A small image captioner, trained from scratch.
Model: 31.1M parameters, 32-pixel images, encoder arch vit, encoder norm layernorm, encoder activation swiglu, encoder patch size [4, 4], encoder layers 12, encoder width 384, decoder layers 6, decoder norm layernorm, decoder activation swiglu.
Data: trained on scattered letters and digits in many colours, 195000 training examples, 1.5 epochs.
Rows from block 4 of the image encoder, named by matrix and row number. Rows with one number belong to one neuron. Each number is 500 + 50 x the weight over the matrix's rms, rounded and kept within 0 to 999. All counts start at 0. Numbers have three digits each.
# gate: MLP gate (encoder.blocks.4.mlp.gate.weight, 1152x384), inputs 154-230
# fc1: MLP up (encoder.blocks.4.mlp.fc1.weight, 1152x384), inputs 154-230
# fc2: MLP down (encoder.blocks.4.mlp.fc2.weight, 384x1152, transposed), outputs 154-230
gate.5:475572477560503504468383475441435448549494529516498567458403483477495488498545489524457507573452500470464471492498461500435553541570510436462462574499499512504507450496468577503507502536476486585498492656497532501494452488497517456
fc1.5:390488472570486501482484450499461482498585444492507501535513530524464553511512448474559493458467522582442455498492425501423510401562491404429496512509441496501451482390481469510495515524457439495529502473507509594443444453497584443
fc2.5:434490507509451505453495504497513499478428499449539404484523500498434519502572501524521505421532507500479461483488476534446491473545491449558493514522492457523493503397500459541506495496496500527516521520501519501441450502511503499
gate.6:530510465542526442493452414558567551521502506556461496497477487458485551574496410572483505474530499540560495506494470444549392437508501595473473511425525518504499404602513500430501429536504500532342519498522559490505549500424465509
fc1.6:543481570514478506500532489442541434512387593474500490584500531480492516447459414571476456413596413549541497479534569633478366434484489512512523500535528484498385473510452482440464466528479513416501507586468575500466539542461480465
fc2.6:534499505388496471632576512494499452543464678433388445519525464502560579450546422532516566451461649540345459439523503589536462456463574466469570459506615492505515451570602502529522501497487368511463566428373549544466514477501529501
gate.7:526469475481500539499459441503526615512490473557472499511510481512502495418533518471518470484498507502466485504486471455432503560486472472428509460484455494478496510510466547528511502509528527441500475500483616507521478464533450496
fc1.7:454507373482500562497519464507450481491499586509520485475497488405441501563550497596480497458523499475471534479492467479490534461542403599491465390457535513593584495505467478505540640500600504508465568483571451512529571430478505485
fc2.7:497495458507509494501504500456510508494503495538522499501505504499484502572506532505491503504498484503505511493473482540501519504518482498500505480514501506488554494504493491494500498516521470502499506500513514502501522495496513501
gate.8:477499469546505526547553510399499495538526363469508486537505494474460573430413488504518455447500497610512411482519585401523482609508506423558391484559485479558600459462430552511596489511478564572518517503506435428567450473480467503
fc1.8:534529575420479490518503544487504501456475495556502420495503467462552499494496476502505502495492553487544640495550342563500419526470537504597535422506500570430448562521408354480519485553629420579572492481538634501530519497471470532
fc2.8:557518528481497581525540501449500502501519499504500497498595377521496505502499525541533439586500638431552500480531387544486516549483494511491497404525357458522479513492400489450482502551602439520506436473489517562487541500515517395
gate.9:479497421512527488408461501570543449482573486463525499551505406557432491454460416501514511501496526468531420526500487443493499547526550518533441490483388450514467500542481572499500506506519560362600500512515492529493495451561543511
fc1.9:500542446583480548572494454443495487470545531452492404496511481469498475545481488494504498502514508473465462453536512490499499518384461550621485573492509545577436535404503583535457415550462501552518404554621520515513463433561347597
fc2.9:291565419429552523505522510426512492453452513497495438465418465498583385446493349503490515491573459452368463518587589676469499494464514497520616501500496542632471506511501517484445455499438479512520491493668402525467521458471340487
gate.10:477497503589502498523520495503473522500501530530451441447413457513505501512360640496448518484435520454509500470489449537550540547539402544484485497515472475379505543683470514555621464472535437522497457540524592475511505502546466376
fc1.10:487507491508492516468509501501519512551406468502502605498512575502502414505487547551542451605519441511403508495484426420543417498486450477590505525471529494483430538431530497491463500500459416585519475386532501493495426369525525559
fc2.10:595499482575515581479503571308500399596453560500488334535504478502491457524499536350506477504469505601511424461559565355601442599603548479440536436407424500582483434441430499504420470545492570500496558491468556456357563444597503398
gate.11:404581478537503554525547512452486478534534446548486521533500597416533546498527521477466507483502515514423477517613451536512481539464570548435528420502511529530449566355551571568515468493540505498482521518517615531507493576517482431
fc1.11:513531451488504545519588465496496470457579465590575490552455570498478486451639476589535507497525533289459461480454419450501527494591461660635459539469546512460524447557496608454528543499458518478496506470523522501517495494537562525
fc2.11:503509526386429507470450497506386421462576503494503527550511494487498518495506464499571511447476500510525571488413594498531539587475478550446588522418607550534571500501541563489442564588511478431489634444497563483537490506618590501
gate.12:607520484418513537596392501481531575525505498498523519455533538476498585476441423476501498541573530536557485528517543518483457498492620514597560393482466537478488577457555531500350522485517503553506472560499463503495442497515525573
fc1.12:497505444473501511420466493446453448541528493502563425524555508513434481501614438497441457484465534487524481493464589552553548500525422553492505509504499529516485442499471567497499504525439603523481467460525487500520502512446519487
fc2.12:441529473541536395426501237509519472380502511545400499490555497521501553483534523442596460585464477524358498309501420622608488482640496484488495703526500500658574578502457559398395499523591523485453512437330326522430614478508370601
gate.13:428519506513508493501497457435398500506510513566500410483584472524500380564459497490481422504505468602478529442524547430404443472516560533500380500497496455510551490496386497407483551465456504672436512515468582452499458477538546568
fc1.13:480548566504520499535466304594438480488510497481509501430531393511453586442501498572495494582417510576534500530455456457561497505476565516522453534516520539502495487569488495517445491486551522450518504471555484506484494463502603575
fc2.13:490486509497546521493470427530541526518497502532553500447506559500497532433501480525430503559506542500486467500584463504581423556511494481491519501508495467579475487501496468496488513478512466503499552505510455501500501475497604478
gate.14:464498541458494445380436500439435573496475483466575502487535455455505457521507441499512564526451426502450524504594496510549445476476374511533510363464533478461507517490498479471496481520502502497508369505635660530462594442552553489
fc1.14:497506495446502503503528647495501467572562499533517404477450504550509567442502602488588474436458486473515522499448502569437664589555545438535468564566512388468477493552514456532532483510520479606535559548416473500503484476617500502
fc2.14:533506484432548498498502502511560531500500531498539502525451488486531513510517544454516457492478505502497528537444484570452674522492508503501479502556614414475470477509498500510509500469529421560501565547500555527508500495501517496
gate.15:468472503488511539449582539488421522539398509529491454500567408441454481411430377497410491501529492425541533486598536499485493524442666499518505456462535503508455506529439555364506572415520458496544491445501449457475534668503589521
fc1.15:505440533496535582496460511417462422502461569499437502444528533460477447567550608506581475529506547522446526512557542474405518551565515515520374509533502429455518474401502492553450498501465509411387395524512581500501484502501456489
fc2.15:502527500483501475472489514491472499468420533450500494469562500500458525430445480570527490469534502485456492505508468554455523602554525506501482493505532500501533518448499493557499595499469521385457478437499488521500501500500497476
gate.16:544451482495512581482490492653562435550498500550494579467515470487499380517506493460496491536472519515520498567534490467405503490435496549497471588500535526520393498495510604450494521507458465585486412581513525502534562411506497563
fc1.16:468510587572509530512487535492454530504495455453542497550500543501439621499449565510568517479481483542614516521461490513577530484477475503529483450502448554485472522422479383499463521497538598446600504476380554476438492505336475527
fc2.16:448500500501500497487500508499493542497458524473502499500501494476446523520509506483494485495503516500535489500500508500537500500498499500504500500500495499503488499503477433498472524513505500467540500527436508498525500461422500440
gate.17:551602567512479496493472457485491472522534534467498517490489509516507495447544644513428502480520480485521531535577465555495413513499521512499516550465522499497527527505501372563486501506581472465495511501505534503556523531481560467
fc1.17:516503473504516470526475410508609548460567501451508515491469518473551513558448386455537498540515589508498475441451508494473614503550488535539472469533485456573426519519543508511435359477484554565497384464471540513505474438530461559
fc2.17:471598441487497461433489470501517502484476508478570509493376500371505468481548506498472552527559504541467480494551511455480536456517482516483486480497497506534491512376632508591455511426519588589397492488544504503513548432431491421
gate.18:523500541390489584526458500417585541524467602517515538497577502487512474525494528531550500636468504487517501527428500471553583494478512507473492470483440445508515554514459498571448522515440526621497544494519484563515479525392509392
fc1.18:626528514457497495500528555375500453551493501397554537451501462552478498527490576409409501478499525500503560503450517516573542525564441477450430532483502469433572491367522548488509514510675555520473437501516485550537546456465534503
fc2.18:498637486486518507582496575437500532588572513559639423553471457415473520420439512549541494577553462447510532546477486481638489499504642367391413428659444563460498376539483517422452518465475719485485601615612513549504508394489639503
gate.19:500459411444490533482587455458445473528482565488515594471504515526499551425455410515557446396501537460491437500529483518451544516513545575526519504507550430490455460503428501523418501500522657543565493439505520424485458423392487518
fc1.19:437520482605517538553480449583486514458421472528496514468496500474468512506619473445511460457478586512521442484500404563502451520543521542426531420429408493498514479500514555492473361476522581399565505490565468577587488384488518373
fc2.19:494496497514500504512513494500500499497479510501506489496514501514526500542509500494478490507478496500500464501480499504470497509494501503506500505480502505512492499489492508508488491500514519502503500499489484520499508501524496500
gate.20:563519572453522501478452517460441557497415480429503582517435476607488409567460482469479518467523524511486520501501492604470495561476494364339562512503494497483437513481585535504493484503501488516536526499531537500455501471493532520
fc1.20:419495576493500499629566463431527482415416529502441543484566589460442485497462522433504483547497488498500495512481500500499527474521527521551534518526557466526534502513534520500487497530548443490490392438491553510440391554527509542
fc2.20:512513540489591503634468425511513619437352594447520499496502494526498431500514503366317474493536354465643686596472504463495505501571516416469502538482450470579506437494467547423502496513451514502500374583500468617388615488432463486
gate.21:454470577600463389540525441471500552459478463504456502534536502425490473502525507530500494539459586549497355433470489507532491529421493502542511512440508539502529491482458571469372486505485465506558465498517533497499635471499498464
fc1.21:540490497521483496496480508543494503480476501570552401553570537490483367390395443526517516493485446486540507504452571441458513554470547485478526444525372570518436503534478490516510615444439481549483568586544569618479641534623520462
fc2.21:471504542518500482562496493503491496499430500482499466498484495497486408465494402503452482503499465481479506494445509500513500526502555467500513508457469493502500472500447503488541510505485497500501498500449513500497474500516500507
gate.22:552343549421498500459385468462535464486607494481511578496502461493495554501551499501496559517543501541437482496500437431518536515525495505386570549465436498499511504484523525503499512487537428547497501498523463391523462566421615477
fc1.22:480419397482448443505593591521499437481516493487506474410498659584500507522546520598493458508463501521515492541496417468488448524410489459519439562498451473455590493494494556517498518476573470459467473502501542535505425450535447462
fc2.22:501591361610496503588554529458557504504580442533376500544492359596415489472524496431528569533541501507388457536558531496404453413356466625542497533515451517478494510448520496461535505436572448562500419520603543447485413471507510477
gate.23:551443491490512540444477482493470500595483423513521570655521461435490439518533531507539505436533517522496529557503478447464550542505448518535393496357471436452465542561495507466536520501551515511434457574477456548480510525525490485
fc1.23:523547488596427474510546460464507485544406343432487540452462464455516518443457518498460497532503500511519467500487550536568496471483443497574509500488486462517517540441539577500512468500449608414418521514543462504590611498556572510
fc2.23:583547402476456495601306551454547503521505502542399517597451492516421459557483573362569435506574585558503631443438505537483443469530473501496555622439524507536462504454481648539490543519548498511480376619515554698586547502530603345
gate.24:582549346531485500473499482535507472616608534497556470548501511433500499481432450504517414422618408504556375480548399530456533506534536460460496568531478491485634503538481547502399482499561482480376482480499515510502500460438413507
fc1.24:434483514470505502500508586526445549562595511469517503486532451540565520578533420444524522449427406480505504515603516581538517441503525560523406416572529448486509645492470574448500532551444434460481497522496475438518492514614511546
fc2.24:469501500481513497499502523531456503493500526488434560450500504560487501547525509479513499436497530503452510499520540500499502486474488562502493488537495502500504528500479500480500481523453514499461498502511498493501530544466500504
gate.25:496548562502461527374539515455475514559497558555518482490495518484447578518512419476489512448607479523560423537549454396467508502537587465492521560548474398478516476520453567497446509421474447564597581480505528561505544569572559520
fc1.25:474527498486471532398634436369502552471498513514593509390501506565443467513508408498507462488545486549485488490628468501434545415518472504454503421567510495510508423508453422475508498448535464510543576423514549541496441495509543499
fc2.25:399460522466486499499533399480549471502451491602476451415535539584421477460632537492496510459541537603506584587530517500443516504496491520468455483510591477470508467334499488572563424578471658512554519512451648463469537543477571422
gate.26:515437522546489490497506476499523384496528527434485505423472430500498456333540463502525395435511506534433484483474500568513437537454475456444488480460465491552529519374475376490497518510449521556510507528533541498508552535466495566
fc1.26:413546506438501475527501501479464491520492419509613401490493360566537510535531421459587536544545443529436460427556445460567493531579511415493531408475492501489479463491464503498471500577505485531432451593402564557482469457467530515
fc2.26:498519486386423565552501506500444538426500501497560496500499501537502471505500437501503532498504500500458505497512500515483360522508566496478521500503469459501501385424450502472515499503483496534500496499490537503500506498479500600
gate.27:511348501517513473567580498437477492498397459537552475533484482526505497523557466557438562537581580487536449458541466539453497471501446524569494478474502493476422467478560500466612608479506403418500501531435511427500512423527503461
fc1.27:369533494468484463507504535475591570514485503497466512480558502408478531480522386485513513507495510505466432504482518515520520499607544458533452449525434487487556520517402462508514468461456448544497473500519531526493459528484446536
fc2.27:484578383491587435449441624397550621511501538549500468520505532441418511514489472468517482511535596442504471518570565449593543505520616497500530478524362492420533505476371465510499547500503351539496453483471520446544471483561491555
gate.28:476478512429532537552667477430495598507514582496494332447474465430491569448448518638401481620426482499519561440545517489487596426470455486620464473497482577542426504510505417515488493545453461504444507534576528421525464462504456497
fc1.28:492502520484503490515400463640470537490507502549446515522500497363521537653614538505511401487518523476525512518552447506530562478452419558464510503498577518505709441416518502477487468496437477614504494482612557514465502509388485430
fc2.28:464520445465494444521498500464538505563515436498505500507469550462499508520486502529521502500504513472518576533510486514501499500414483466500439493495471559493520425499496420500452495541488460543496513455499512533501477524441502522
gate.29:525504412400500510505478475541508494425488456548524554469484501634478463465525427469511551605497510514579483491544460484527497532463483414556570500490495441584532602500410323492565589549513448470491478390498407485504513467514490457
fc1.29:491501586448457413500489500500497427495488515494562545557528528454503472558623504489451500500477490536499463493489355512556526501498449489433505511444403587537528526487564504489523425512479413437452489511538473617493558508557508500
fc2.29:451479451488442486471468550470585378532510492472533498551536529569498519441524463506441478615517454529473512560500419497499500422487525512503492502466506570512565537480479462499508465524505500426407490514439501590462476477550589473
gate.30:503451501372495449501473442471508502505477491522410461499500449481490461463470513492502504513532476621487479498520483382500524476507577452512454502394520401486546503552499455416521494492519568534452534562581567533503544452544501541
fc1.30:453428544503526500508498504502554551519543538456570489526495502365507466501526488500415481536562408504493480464503515479483495478524513472484517515497529508455538559479525525475496504495425469489512537604321491487477525562484484474
fc2.30:495500595527582526500486489500562496515501465491556494510488468364490518544500514526500500511500497666491473509502524500601500514500472492500500557490558479500538500502517511500499484430442442451500504500348484480439475483477467500